{
  "crop_scale_min": 1,
  "encoder_fused_qkv": true,
  "encoder_patch_size": [4, 4],
  "decoder_qk_norm": false,
  "decoder_cross_attention_every": 2,
  "init": "trunc_normal_002",
  "nesterov": true,
  "adamw_lr_other_params": 0.0017,
  "lr_schedule": "cosine",
  "adamw_weight_decay_other_params": 0.01
}
Rows from block 2 of the text decoder, named by matrix and row number. Rows with one number belong to one attention dimension. Each number is 128 + 32 x the weight over its row's rms, rounded and kept within 0 to 255. All counts start at 0. Numbers have three digits each. After the name is the row's rms in percent of the matrix's.
# v: cross-attention value (decoder.blocks.2.cross_attn.v.weight, 384x192), inputs 78-116
# proj: cross-attention output (decoder.blocks.2.cross_attn.proj.weight, 384x384, transposed), outputs 70-104
v.181 096:129095176140129127167131092149107105162118157171152072085156138137133090109117148158111114182109081165107169122161219
v.182 108:133110137110174113184087141129170150093138115116179115161117099114097137140152056129125116116124154108134147139142073
v.183 099:111099089130108191144134173149140169130130072085160113110158070113104123151138117218146134145196096125137171067166142
v.184 124:098104169098170157152153115166139164152018101119131088115160154134102046152147178149141107125120164088133200076156173
v.185 105:128131101150083078113125141118119122121240109126126115107159159105143145094092087148107168156106071160100130127151134
v.186 116:097156140174149145143122150118137198034119068092159110121093135086152141149172097086130156111153149119149114121128060
v.187 061:120170036152098132125156154145162156100185084080109135097104089114134142134132101150151146132170101093138117060139103
v.188 093:138111186076142077114189191135109123136114097157154162188136148094127129134140157096093183073145163097135120114086124
v.189 090:166132113093136069076134182122131140132174129120141161206112110100118143143140087146117151079122158096135108152092070
v.190 114:114118137155185165159072149140148180063103102095173103161100109099117137161161098124143111126129137119153121152134076
v.191 082:109110082144118230112132149146099151121105110114166141107176098183188074165151206114124062163161127157139165080095199
v.192 102:149101097068148118131107118107094122104112131120146127115091130116103118211092135143102138104144168111175163107152152
v.193 123:130196125085104058120169099143154112172139142125145108097119159161135142128155163119101162101081109123125147122082130
v.194 096:154075192148136158100128124145075117123067115092107092176141147051137095146108142136179142161108146136098108097120150
v.195 102:131078138142194112170107123103167126133100163106098200132182108100149093149130179125088082139082109070166161102144106
v.196 097:130161150161131196124146131108103151151137139115119091174141087111125046189085123092075167134126135165132075124133134
v.197 087:144090177171171198165121166146094149116121166102134087141135101101121062159090115150137102126135148087153138054145111
v.198 078:112082096082112131171117122150158117143134168143159112138161166144104135148114173076130063106134081134168118072052062
v.199 139:148153145225106161129111128077112121151148119135093162142190081100141123136146097117079136153125088195125097124125134
v.200 156:162122116104111181081130178077127190122163156104140154141148158183088131158087126106045130145182122129188123064130106
v.201 094:210176157175127136090120144107164154144136151130153140095223081118125136155086116098123130164112115091109099118087041
v.202 095:118060063086122109153116193121106066101158105119094187146142065123144147184142142159166105131087163067128133074118134
v.203 128:144120151187107104121146083172105117116126087141102100131113139126136084107143158137155159129186149164147122142098155
v.204 090:103152160125118106109172180142115158129157153109123090108146152167132092123149129188111105146186135114139085095124171
v.205 098:101147147138116168146112125118108117130142121167156092096161083112173189118137166119209092116126134132060132146070092
v.206 109:105195136135090141124113197144130134136117147132098154188111064128101107070153021201127155177100119104120126144180125
v.207 084:160132132121102142126117120081085200171123181138173128152200190118165138156143168063111106124109081074102146108109124
v.208 117:163154149189093092132088071094123091135102131116095193156175100053155144135112121070112132101043056110087140130133111
v.209 089:081105111149175173167140099185131159088152104141162062089078174160121118121111152143135125091244184178147149134151134
v.210 117:092136155162123120129078084134140061106096082134109100128120143141092127090145165156128158125159171147174177129119139
v.211 122:121148157165116131121121169055104129157077152106126237164172111072133136145182065124109146123079098099082102142181126
v.212 093:125127107143177141141152096126156140161180134169123148120134154150156107132140136101138079140135084177089094166079118
v.213 119:138196124128099129082154163161141162143171127129115107117154131153111139154150101130104173134117098118102097129112170
v.214 082:169137147137095084131082176121078127119099133118143160110140126156121120126102141136086167127156159137151132096150084
v.215 080:134076145133128118142121133117157191157063116116160139151167165129139103111129148116107123159106136097155130142203111
v.216 096:105056118137137123173102123141123155104129128142082153153090132100138113118112066133157105167107115079104142134177150
v.217 121:145111139141153179112139148124077154118126116074137119088150152112130137109126105158152173152219164175174092124137123
v.218 136:111131077086051140121097124201102112065134118136116077156118118092106163190099121135160122118118121161086044096121180
v.219 097:168144131110086131118098160096129156110085172089126171115151059108132172104077108145147153168086119065123148119162078
v.220 099:148124170107175213107164155104097233151115172138131100132121084147112116155107119107103108145163102077133139138131120
v.221 076:149136116157141085187151142127143076135123154113138148096164062056184113103107090135193138121071132097087088126099081
v.222 111:152125073114166087148174123162156143147158116164183114071084131159145128161103109095145090122134139108133133137136100
v.223 069:180103120144066122127149170137105169129106173141197121122102146110127080177073141080141119112148149127117051052098116
v.224 109:093083120104153084145171111134142153190133133132136129149126205110159120165165140109130101125060118083079158132089127
v.225 128:132138114089141088119140092054124105167094168111136156115135095121116135167106127122038139077074121104172187132128103
v.226 109:136141110168119150152089102164177191103144125164136085146119134151129131138084106113117080175131114119140103133178116
v.227 105:146132093177188138117140114135166110104127112107116102069102120149133191104116164158135120118141136163144183150181121
v.228 093:104115080130137104182157080168151121125110090149177071067077115122130109163118151096185128084129143169142082199135111
v.229 112:087117134073126076158174095137133106157126133100122080113100160148140078060126131152150129118147140133142122145091131
v.230 083:103164165164181145146143155118127151147171153158133144147149143154162056126199111126085099117120105122123101109117152
v.231 093:147056123096187166060164128078100152136135137109174142119123132158103133195127170110080112111167159111183164103117137
v.232 102:160096106164167141136115109145138122099153087189147107134095114126129112189101179114059055082134120155161152122147170
v.233 105:100103098133204082212177097139139096143105128117177128071111178134157104137134192114138109072104159117133176129118087
v.234 124:090144096148089055203134084124166116143096136179201163109135148130149109083135124103127135062129141157136099163116075
v.235 095:153103134107151171149193112104108196131113162086193047053134119107138125123044137105133143116201146139149089185144072
v.236 114:117185116123079152109106109120101136140135099150116068117111097172107181149150159109060160103110112154162140168139157
v.237 121:123106088092125131118140177080120154124123176087157178143135157147100151150137115160080096109133152089178130072142111
v.238 102:134172129186181111159160134100080125145073126132172096109101089098123084137120076160124162088128175125137152174169102
v.239 132:093157080068019105131110125159089143142136142103126098174152157116140165176116095135150158144091084109072049104106134
v.240 108:110117150103147158155078156096188115187107145139147105110114071132109077150139122168103111122095055103045144112119080
v.241 088:141133128170126098139176103137084147154147101095073157092149150101126133123095065165161170114121153150188119143155046
v.242 085:100078101121108141175140135099157110178141061136099128112131154163104113108125144172140118106200069149122150143127109
v.243 104:199111101105082142105103102178120120094110091113143125140135174132147136098088169152147160120194127139171127095097179
v.244 079:113118088145126113149103086154127143194138118154063130093109129092109167139085115158162168057187078083144135141150077
v.245 122:159048124174125104163114119152068174204121184141072101148125105113142119112116116138160167107149079125181120116180118
v.246 092:103137163180119150103127177179104090118139187117141169063125142092056130146126085110158201118076122120190091124119102
v.247 084:137070113139168067187160098087102165126172163163096082157116122099156114120105107092136120150115122116099167173110174
v.248 094:174158071116074172116147133151149125125129062109130167100136204154165159168104146183141158147157177163123105148081073
v.249 097:160191134072122172122179141175159131075120112110152153051149142138119130149108124085114108112104153116123138108157121
v.250 103:128202123068112124099107122147165135050116082085166136160101163109167102137086169132079123116169170106126146105119177
v.251 102:148125154190119121153182148163093101181117120164098142085140145130114110201139127097157145130050139138172115151151105
v.252 112:150175145153146164147122101121078087106132113069137135101097104145130122121115195082159113161085131190124066102096155
v.253 096:071142110094109128080129170104172129059103148056180161149147127133163157146139108153083117096127168115162162078139098
v.254 078:142165110099134107138109100116089086105127091127101133132110123111099107069136101142078185132177065126079089167123091
v.255 080:163099088146124103133123132171178183131143152172119120100107093070113157178168128118116169153145075120117146111147143
v.256 116:138109106083124149131154153129169151105134083136085144079145142163091162101106159134117127100165027125095102149177113
v.257 095:073089090127112073155145168101143212104150255127132121153131111079121176108090147128085152143143070132141155153133063
v.258 123:162190127128112127091108072139101126085169088119161145180087151122158162114106149140130168133172169104115090119090173
v.259 078:161146084075145137110110084124161152156176100146109096091147121101164076156148117176110176214122179155075130136055147
v.260 090:113194147167127134119139096094093115164150068158140128134058130116129135147165141139126109100127120133071104161138135
v.261 096:169185111099178108122144041136084139125128125094136094174112105137152079117146098125160132103149187140135072138102154
v.262 127:110134132041139171139128128094126126104128187110148119156118096150125126100060178092098074120145087122094145087147177
v.263 089:098168134107151124143127126134124099145153114130097124147091118131124089129112135157130118085127054116036109120131065
v.264 117:104099211134107136167155172130123095161074180151160124128120107119085132167147129105126095108060091109182134104194145
v.265 090:119142149135112158132149187131168107151109092163131153101149151187117093153101133123085068099153110130152162104200144
v.266 071:064121164091155167131108175122128091146096152124142128131128135172100112109097157152120060102103108119067143104158155
v.267 103:160166141104137144102121184138146102089117112162154147066142140146113165114124137111111085150059091132106134111140116
v.268 070:174141137145145135137106081180113106152082075125121115092122142162069126115163146102191139112111145125094063192077152
v.269 077:191157145139126156102120068167153123116085014085132151128094180147135143122148123139142126070158199133139150115125173
v.270 085:140101144172094140163124139157070133115087137113130153154117147141142150084118145115177127058171164119207090135156126
v.271 090:154163157175139099105135085129126082142151023162134151088123103107097122183209107111143128112111078140108169121153119
v.272 087:124162143121123155174161190140113119069097137073126162094127132132128095133083207080115123143078128176120110079151100
v.273 075:094078121126125131183116173126113151133161158101123106081119166136126117092029170125169103175105056150102153109094163
v.274 066:148098153187117117135095108144112159170084143172131114138089150130147198114136075153123148063168129065187128158187126
v.275 139:118119114161120108148159148152118150141181081157047147085169190126108135062099105169167163108172102155136147163164061
v.276 091:116154128175141133107114129090122146130089129112161120136105099134133132159162163121106128172075151168080135180070122
v.277 088:117115100073120127146104100123091131134117156078113089228088081134169080086094137141134137150136152111120113104108160
v.278 086:142162167094159182084128111150128081113102192136162146126099146137099118179131109112115126101064160091096100128100155
v.279 100:155117135173135081102159087148103146114137154159111096148191134150173142135131120102126101149126192149192151145098178
v.280 092:105121122090122180152119175135149099129112141083110142064158180161101147123088145118139120078150081175180159088169098
v.281 102:167133123171125079096072107179133150146169109191153100116065120072136107159132134154140142155128098096079151106105178
v.282 085:109140137132129112092126113052132116115158124115128140165150090124152182090189101104130102146134169163154136140161087
v.283 100:074142139136123104124155206095173130114095087149112161096179130136089095139135119128064127128099081134146191151194102
v.284 082:091192188078143202139144151101131056088128149081135153096168114172118098122100118075156069072112159149186094083166105
v.285 110:064142157125160071132130160086125122121188191164093098149100075090099116105135126124093131150112018104067111132162091
v.286 080:160193108086162150083119106173125137134108085094161116107123146190127118122065145109150112139123162113101127128082179
v.287 092:161118098044103171161124109129150138114068129089132137143150146149158129114116103138108146096163205111163141125147106
v.288 094:136113079152159092121104093119160096135159135098121115119113168151087108094134160068104168188140104104173170135172146
v.289 090:141114144141138138133102147135186175163140097131113140121199105108097162153144135192132097067153151133182115124036184
v.290 095:145102183133115147106148119135186138123097119186091168147123143150119097149111120125156102095154116114122144145110155
v.291 085:174160162103109135131129159128131148169137107166058131113168106089189134157108148213187062062097177151115137154130133
v.292 094:155117147173151103089070122078143077139126136106123154134101125144169134119108160082138169139160103136132136121188168
v.293 102:191175124086114140113089181092103078140116153200102105119120110142197104109074122213129136093133151202127100160124126
v.294 098:126130156141100091105188158145161134147153087093142188134165106104176147147112166211171071077097094140188114149123216
v.295 119:127112142152137132158115162103161159107143133168167158118146125103120138131127120193150112089135122142201152120096128
v.296 090:123127129102144119127099095135164102076119091072155123119159128106075182174144134163108192138173148109125100069093114
v.297 122:144110140164122068100139175062076070124139122150199126092151094097134125118095096172141140127147138199213136103169161
v.298 106:096186108131116135156148152168046096072154089098133094144125131124125121137153129155109099155061143118110083128127083
v.299 086:181153179130089178148108152149152160149098151188083132088122119109148107135116097180159108057141116173104106141097091
v.300 097:115129170183121182152154147219082107131124098082086123127128079138154156142133167074124118178094111108081089111163189
v.301 106:103141108089127144134146133097159165176143115131091163120157119118138163207077138124116121115141161093168111151112139
v.302 079:158144151099120091052150094098135060142144086107110135107153110122132143167122140140131127112114133158125120132180138
v.303 079:134161130112122077097168080164165085142142124073091156124108158088165126131134162116116172133121125111139108120190175
v.304 072:154132167159098114089183122169157182155138105102131183122120146133110113128153143133167099112099062123118158099113105
v.305 071:094109135153137119069086094084153195151084163162111145089093137098145159135165106087098181049204191050139156155122124
v.306 095:137143136178155089091144067107161139130132113078169170139114153156111127072175148100116130133131069112099161117154137
v.307 114:125159122167094108159154158161032151199143096085100120120142113117159116142114152146101033138058131134113087137139129
v.308 129:191144123096112061074117043088158122146120169159100151124098183103102117154119144147141139125146128122160169129143120
v.309 079:128133175106137148091083159110175156075114141140166155125125130111130150111121124154145156075212109137177150096074115
v.310 135:137077165093128151130165130171134149120129161143104117161118146178069083089138130105130106126082127104075158155098130
v.311 062:153150082077107067084093147145100130082097116084090085113089146129133113069144091138112096117147134158088124151168109
v.312 086:119131114101140134111092165053080074064149166212167092133119111123156110147096110119154158125165162143145140125137094
v.313 106:113104145167141134159200104146143136144171147129104164145120147152083088140150156046133104168076114080117181112116092
v.314 074:119078115124106130163153058146137143097147194198127134118050169158079101147115119111152150149129107082104148120138084
v.315 076:112139119049146118092137066102152120130173138120130133151110151123058155178155144079100192154169141114132155123145103
v.316 115:113162134187104162113120164140109119144105060065108132143152106124226147140169155081088148129090085127108093137124142
v.317 100:144128152244145150190121098176146147156071108076038137132137149151133141137162156115126070156084103075064086127111179
v.318 118:168123116100115149147137133156080147193109144134051112131129102160095101131094148117126081160066106126056111135116090
v.319 101:158122114100139097090147033113202136103135158093137123120097163122110143113127111106132219158157073092111174147174137
v.320 118:150044197112080140152154140168171165173143146097095123113157140111042120125111141127101084140118114140113166119065175
v.321 081:105087135159176120180115172100125105105133124146152122136132115154140121098116133103157117128163165112167165121129118
v.322 096:121122096222125094149119167135091059105124079111155116092146110129172146144102111124144153177147075153155080080185126
v.323 088:146103169176114149135109143197113167145112123102070133093126100148115145136110135171139037105084111124051099129138147
v.324 123:093101181147088182128156153145167160166167123091127153114142127072137172176129169079107134099160107111120134124108143
v.325 146:128084172130104095088098144071159133106129166131177139103095144120112115089124095143125150117159100153135205146133138
v.326 108:149105143194152182160116108191145126101087101122108109132135096130144136125119108096153148152155112123108097088133171
v.327 113:110162097126208161158098122094127145103099118151161075156143134120122165094199113100133146106157200141169145118082132
v.328 078:133126100123155176147119110128149124126104158168073143142098105153119120189085144084116196177111127088088102130110083
v.329 087:155111121111064115099147127147109140138114194167129110102115133142095071118108112165121109136106115124110124142093082
v.330 121:091166118186125127139174152106080132185140091082132129152128109134200134113143142039083119144073092127068122139180143
v.331 089:089131101126155093149152160111162094087167137168163151091128129096143126143105107149127154136177172134222127127175181
v.332 064:105079136157149112150126093101203127119165131115153107144139135128053111102158111107112155171120125128152210119117132
proj.181 084:152128177123074145149071155089131189171125142118130142175105112094125184080098099114161134116159136131172
proj.182 114:143098117140122127125177184185145089144132076114119177081140101101130148146137166148110128071117108072150
proj.183 115:153077129160082092107149150137127148156123129172109148066096028128125172111175148127165090130157092084149
proj.184 125:085150134149090122091129111141105144136110107114138125087127132090134164123137035187143141152112130112218
proj.185 130:131074160143117129143075182105163186158153137204117122163127050122129112081148215052128112096173081065068
proj.186 104:099113114140091144147130165187218054141129068128099151082137149112120143129150165181129085100126127028156
proj.187 064:179057097113115108068171125148127140127127126189113143109126072115109077167209199091171096132131083089177
proj.188 091:094115125157183116142088139131134090142154080109143098178116114110129140107113111146146095148091084051071
proj.189 088:139124138112179134147136169144120052129161103134132102102159123157143102163112203111071138097106120111080
proj.190 110:104139115148079126137152145207161049136128097084095160069161141148147176146134112201100135104100158103150
proj.191 093:110134078107159132097145119127116113100088173062135102074104152161146150119098088173141174152123196183194
proj.192 094:096109153141098111126123193084131109124166088080149114113113125114120103117112155152119130145158116074168
proj.193 119:139089162126241111143110109044149146126134107139124089156163111101120090110133066119108174099121119134086
proj.194 083:128101119130048123100152118126195152141134164144111138118123177127146142154123172145067182099121139139145
proj.195 099:193052114141131131162181128124111138116131151100145120155125122168126182109082165133109133157089115175098
proj.196 103:071145118122034165142118158135063154125127085108146096101127094119147108141069161163118168106127157197195
proj.197 088:148097113146003155113127133106072071115095093086135168127074070065107117092087140112125148136135124106173
proj.198 086:181127160117127112142075126119126129140097119164131127186125081130107157065132121106132097120100121052083
proj.199 122:138150103135117125146105128121124180120106134143138111116133106125142116103165226124153127116137155198124
proj.200 147:107155088117090102158108168064101110124106136104119123166126103087132113093130196150136113118125131061182
proj.201 103:158127167122186130131110143172134170159129093173089132146151153125163135097133129136140124066123111077089
proj.202 088:203144070102126131126105130004159132101103213078113162110091099144131100174131137106111110176147120217128
proj.203 123:100107172123071152142113145163177082130161126118129170137139122128121000137174182141139161136159128123198
proj.204 100:144109140150106140108136154114167072111104101088120115159120120112082063182188188165128116136198134140205
proj.205 092:133156153133163105127097099133127141146123129161117162134083163129092133119137084089164096082132119129037
proj.206 106:123234113117147122095089128109060125103066158115176123129147089128163178149125108130121082124122150123124
proj.207 087:141153123127125115155107168133103141123147152082145115162100126092083205103085160099145157077164135147115
proj.208 110:150106130156170133162143117122102206133171087150126108104151108128139192085124107076101163089097131142066
proj.209 093:121103096143007163102155139154156073101128124085147173096080159136089072138131151096153130177132129118212
proj.210 116:100102133174154121133121160134173134158151069107116154108124117157118047084192102174161135108111133030124
proj.211 118:143210068125170125131168132147086178116130164116122101143113142135150255130097137113129148119151149198084
proj.212 094:137148159104126133135099125173135127107047179157099102141115153119094141095132150158155051157120144139123
proj.213 111:124109137106088131138115165050155107115115161109162110064109118108123061173075176114140149128142125184214
proj.214 079:153182163135173138140179132084129130133177095171140129146138125110159165127161160139118156101196142070110
proj.215 080:135123163143103130144128090185126103147152122112150163176139152153130255108105149101146167142125123107125
proj.216 089:115158138167042147134114124137095075112113157064115145111120119126107172168131142118130124115131122142197
proj.217 125:119130116151127133152142120110190076141132141142108125128119161130125089123217145199130138164141113081172
proj.218 121:061124107119068133109126168056184153137116162151159123098140113131110115140123143123130102112151118151152
proj.219 101:162149103152215135122127068074100100107105144119152120170136131119142196086139055087144118137133103071105
proj.220 096:154130088123050134086125097122035088090067138080144094160115121116119166120065132097149144195118137140171
proj.221 078:138100154136192107140138087129097148146115119153121125104146075129156132142116062106117125100115136240066
proj.222 116:150114177084083153089149151167073097117146121145118126100147141142134129181119130115129119157134120220140
proj.223 068:139155153111113104126116114103121105121138153140112124211132108067119110127100147113159122088169158133132
proj.224 118:111125154089099151122130108144148155126157175099117127097135177129123213155084145109097134139130125219123
proj.225 115:157126115136191118138141124134091207140166085135143094140166130111149210114106121109072145144131113109095
proj.226 109:124084181147014137108112139159090094132108087164155193140153108134124136089113159117186102141114111152146
proj.227 106:167097133147120143111146122134145119137125119124120145135097169127135056142119099087180131207105106143144
proj.228 102:121055167124059128117181089222119114135133118162149151148133138162119076143112115170167132162119136210120
proj.229 109:114123142134120118143153096138149122132131107115112112169185134154119085130154061153079107090148115111156
proj.230 083:118086134094074141113098153131084097098092137129132145071109106077110134123054215206119168087132158219159
proj.231 083:150081070131095125114103142134126070107130153088132116151100132092130063153095209124114172194107119113169
proj.232 111:091035135104077137077157186161096159139176083154143124106137123116091131142100206105131163132120117191145
proj.233 109:150079131116165154133183106163078160115169123076133139112097133155132160147112065114153144192102128229093
proj.234 112:116139156146191126153152072201171103145157147167147145176140138155120179126143126141147079092151147167060
proj.235 082:112130115141043139130178062223078093134146113084133099145103157143110166118133091102135149171135113122185
proj.236 104:083051122113130136115113118057119140150169062152192122105144138136127131065090164118142209173121121204113
proj.237 097:131166051127182121105131159117090145121107130090134122186138138124145197143137097144129146113124106159096
proj.238 100:133157113144156109096143133208028126111116084107161130114149100125141139154112112129125151178141125189134
proj.239 125:144186120115124138179080142045178177123125169126117108094129143152144178114138083065087118080176130153151
proj.240 098:118099171116141164115129115167155106138173104211136134102137129139136024109195112151103148155104145164143
proj.241 087:124126097086100138120107104111071069136144095094122107140146120141169161156102052161119171140093117111168
proj.242 082:093105180114052159106144153198113229159154100122152131115158144124107113087156144158130119177116144117128
proj.243 102:111151084134187100099170162066134199156102148147124128146112139109118123119129124100137110177193100100077
proj.244 087:093148133151127128101125188152084112119101059119133159135158138144152119112118119082113130110139164118086
proj.245 111:090166102099124128108199088090139039122076081118111119179165121171189101140122067170131161161146128120149
proj.246 096:144164110147138109151147133084128235159137140110140128164116146081129078092121156105118191160104126162105
proj.247 086:130119131163146136138130089148128042108123140109114163168123155138128216135128081116119097123085128199177
proj.248 091:143115161120109143136129138176125221136155128108145100146143152084108141104142071149158060156163093072115
proj.249 092:163078166120180131145133175174160112101126126070124124073120148107158119096183119090136066155114104123182
proj.250 097:154123131112142131134080137145143199143131156136132139144108114132104124140128195121134075066139158132073
proj.251 102:150134112106080150135078098123090095120141134095136150160138133103139125102091123143101161110112078161135
proj.252 115:120165106152151099121115110093117135138114199112109091187091124093135119147059148111114120108162131116125
proj.253 099:157078104106135139159158158110167137122136148104158135066160129128117085164139165154097141133129129106124
proj.254 079:054173218113159153095124173166119132101124093122161081171136097149146127155114042095145100098148141119078
proj.255 083:113171187141125110142127145153167148138116094141160163203137131119145140114143109114143086128132136148130
proj.256 117:075126179123133107106129209196138165139152089095137127104111141119136097104197113107133088185128119073127
proj.257 085:121167091136159109113145089111104085125108154108141129113130162110119128180158102136146144133088122118121
proj.258 117:159144082138184123132126149076105163132101161129114122169106105122134181168119145112145091093146138148067
proj.259 079:119122134125154146133116066163105168136165060124153152133136121128143152118120050117091017184160133133108
proj.260 094:157087097133130140139085117094070127116129121128124162132130109104148158102105114078117154111144125199095
proj.261 100:164189117133185104151112144096129143136125165115109123179123167158170106122122048101130178146093152184131
proj.262 121:099082128151174126093117158165164091115118172078121147058094101144131129163147143116142026125139123115151
proj.263 084:124109182149104159069134145185100154151155104193174104156151123116118073133157107138124148177095131205099
proj.264 120:167162114127103129156131121112176089126124165109107156114085144133121108084100181138161193081112114154158
proj.265 089:181115141096100133162092161083122103112132109110137133080114123146118154112119126156129139144129128125182
proj.266 071:154089100117107142140144130075125079116126173170139140084140111138120087161122100153113171168205109141176
proj.267 104:127191181136162128167084140089106078138172173156146153151114156074087162108101088127136117129128102122144
proj.268 078:077164156143141104142105150150117118113120125112113120154109155116155115125141112058155167082139116087132
proj.269 081:099131112102110130114113159126167159108101126107131111131121100145150091111158185123124080094145172056141
proj.270 080:138189072123139141156161136045162125132083180136071125171143150139144097090127137153143223073142135100164
proj.271 089:075076143129055147113101154126121184132138106147146116198109111111099100109122184137097097119157150153074
proj.272 090:135191122117174139108121100128114136129146187143142111120126122098131079113086141155110122122201086077149
proj.273 078:139123087143136122114170084120110100133126128109120109117134138081109167106100105150129118145134118133185
proj.274 072:128178089123131132176135222091140053102109089097110143149124143158180151082143114134165200076117177145152
proj.275 127:068067122127055134081106101132087106116148094088137104117123100123110190190144108108123176166093128124113
proj.276 080:121109061119109112059070093100093127128144111139154110085088086136129120097116178132125151078159169113108
proj.277 082:191134156149150136076159107161125094133083137129132101091118096170143139160130117143138114080113107170151
proj.278 089:158125121131156133120145126145160146159103105082097128126136126096114080130172111102123078163086108211132
proj.279 091:120136064137104132127139083060120098117123146059134100144112135129130179142101149142152134163113148151120
proj.280 092:089163123151134150112138148125124179141130158066139154053134144095120094105126180097161102158119150016092
proj.281 108:116096148132155137147124095078097124132087101210148173199138135120133161107116121165073128162150101213102
proj.282 085:073106130123118143126128115149114080109141143126133116096119089169116156158091174168134103057108146018105
proj.283 098:145098131108060116114056113128118104146182096117147103115111109125095094161157129179097153106147168115131
proj.284 079:140124138150159136141143149144173123127166199116105117097101151130125091157145170117142126127082145099132
proj.285 091:105131162138114113100085108153096088119130106228151132145140085128121109187128141141147166136105131202077
proj.286 077:186113112120166113120078127149123107118121167095128126119128131108148175160131094108137098113127108125165
proj.287 096:125167131120144185108147155178184114099120124052149117087127144170147105119166086113144055098116137063160
proj.288 105:097161110127130143119157125080078167131121145145118082170159139091107144069037115177145148214065121136107
proj.289 102:123166131138120131103116143228090177124135123116132153112114097122142117129163159100139099099183125112122
proj.290 109:154029126115090133105127091173128134137129146099115118083073110123119113173148163111137097094155127083139
proj.291 091:133166145112107138133153163161138113108145126150136113117161135168168049110169057144099167098198104145149
proj.292 104:081112130114103137110179157064113199155155177143135104162142165107129149109099142140138136146079109151115
proj.293 093:096108198081117145133130165117160180149117176156122131087123102116129060097139082135106144116173116117127
proj.294 097:120149135143065118136144125229077152129162140145142105053127175125160160134089131130121116092102132212146
proj.295 120:123129137109032117108111091178080136108141120108159158085117140150125174160135128087144078097146115155121
proj.296 100:160154189149111116151137131123129155111140092078128149121129098119090192125123123104134116103109130137110
proj.297 133:061145160142106139149157146124105154134161172154115122082153178143112145088037071116118074130092154149109
proj.298 110:123112184108159140157130103149148084128128022155113145116154123145084139148130097123152154159123139206101
proj.299 101:145051181081122140118094142173154132120098173119117165101107130165146090137209116089124116100182110084151
proj.300 091:131141123138181160181154154061148091145163146154074083144162163120164059073132105152125160153114132098112
proj.301 131:106130075126109109095092182142112152121131138116144139148121037124158068163187154096133088069198125105183
proj.302 087:087112185150124136146122165167116204121116144135087118089155157118138177130028102098106148181105129127105
proj.303 089:101125190144104154152170125146129076139152053140072079108112157116148118090019115116145159136076131105130
proj.304 071:115121155108130130085132097164099101111135133125127109100107114122066214148161113128117136118124123175076
proj.305 078:126127155130079127131108130162112157142148087082134107111126117152188137133090169086111096072165140123105
proj.306 109:154116144139123123128132126168101172155127105129117124134176189124124255087010143110082174220068153192122
proj.307 107:051115148141177132128135144146096077111133133171140127156145110137127094075174083112104106170145151192093
proj.308 121:161087204121030095138126090141120138123117130091109123087112106150119189116058155111144155098144109141041
proj.309 086:158143142127078119102108149161160160139135161102149133122093117103099152181163147117149103089192118137165
proj.310 135:205091097106190128131158061101109012129089118114112132170095127149139126106125099147142181088125117067125
proj.311 080:076142152158160151126178114135200116142104076103132120133125150083137156053106101135124115192087121114082
proj.312 086:107136123128062116124114116043138217126115165138145139124177129140125078175129157075149142145120139147138
proj.313 109:151145112115097100106118098139025111087120071123132116187180089153109166154039150132145159097104117151085
proj.314 087:156077095098088118084093085144108067121080094097139137099107077138123155198102185078195090088144127154104
proj.315 081:137143131121085118122103106071092119102101095132096137200099108133136124142127129174153153107149124095140
proj.316 127:084114154156154131178131151137174183123160139151111096114148181123094145145138105145101158166077138169141
proj.317 089:164082106117158128151183141179176065141154110130131076073065163149132112071152134172125122100112106096153
proj.318 119:141108094124199106119135115080150086111068149152119111161133068149111069087165094148158145104181103084137
proj.319 112:152133112131126111177121129093132069150121129055074113103086128109133185108018081111128210131075112113155
proj.320 123:162116070135222143068177142116063098121085141152126124180102094116130114094163088139178091122156136088103
proj.321 094:146184069109077135088124140102074157110115139142142093166174131103137123129159142165078110132103133110140
proj.322 117:053161128115094130151145136107160179130158157156125116114157183106080139129068146141117104162064127186145
proj.323 099:146112116116203127130163126159159086142142135102107159098118159165150115062188062121120133154170107131095
proj.324 145:140128090125130124079100155114093176109109160149138160193138108121130090197206183100138104136161113159154
proj.325 145:137125115106133133102155126080084149145172177116152142142131155119122211094097078154121108142088134180091
proj.326 106:165093088128140134157132107108176120142134148092092128107120162145137058159144191120158152146105117040115
proj.327 104:164182116163102119127096115139124116118125119085133167152115133144183120143169197135161136103140122022118
proj.328 101:138102107111116111121087133080147105114087117132123125151120035107125101166175147162149116037162100093159
proj.329 095:146081110121190132120094123161194104126073142105119120055095101144107137105097116129120105070160130159127
proj.330 140:076146125141180136140164148109113130140153142177139125160188152151117137092138105149073179176096137182153
proj.331 105:090157109123078141109138198146112129146161077152133117152123125126127084109082121143103070125105147114140
proj.332 074:145191052155179132105157100126060143126131056095125125144128114123151169117000094145146137118101109106135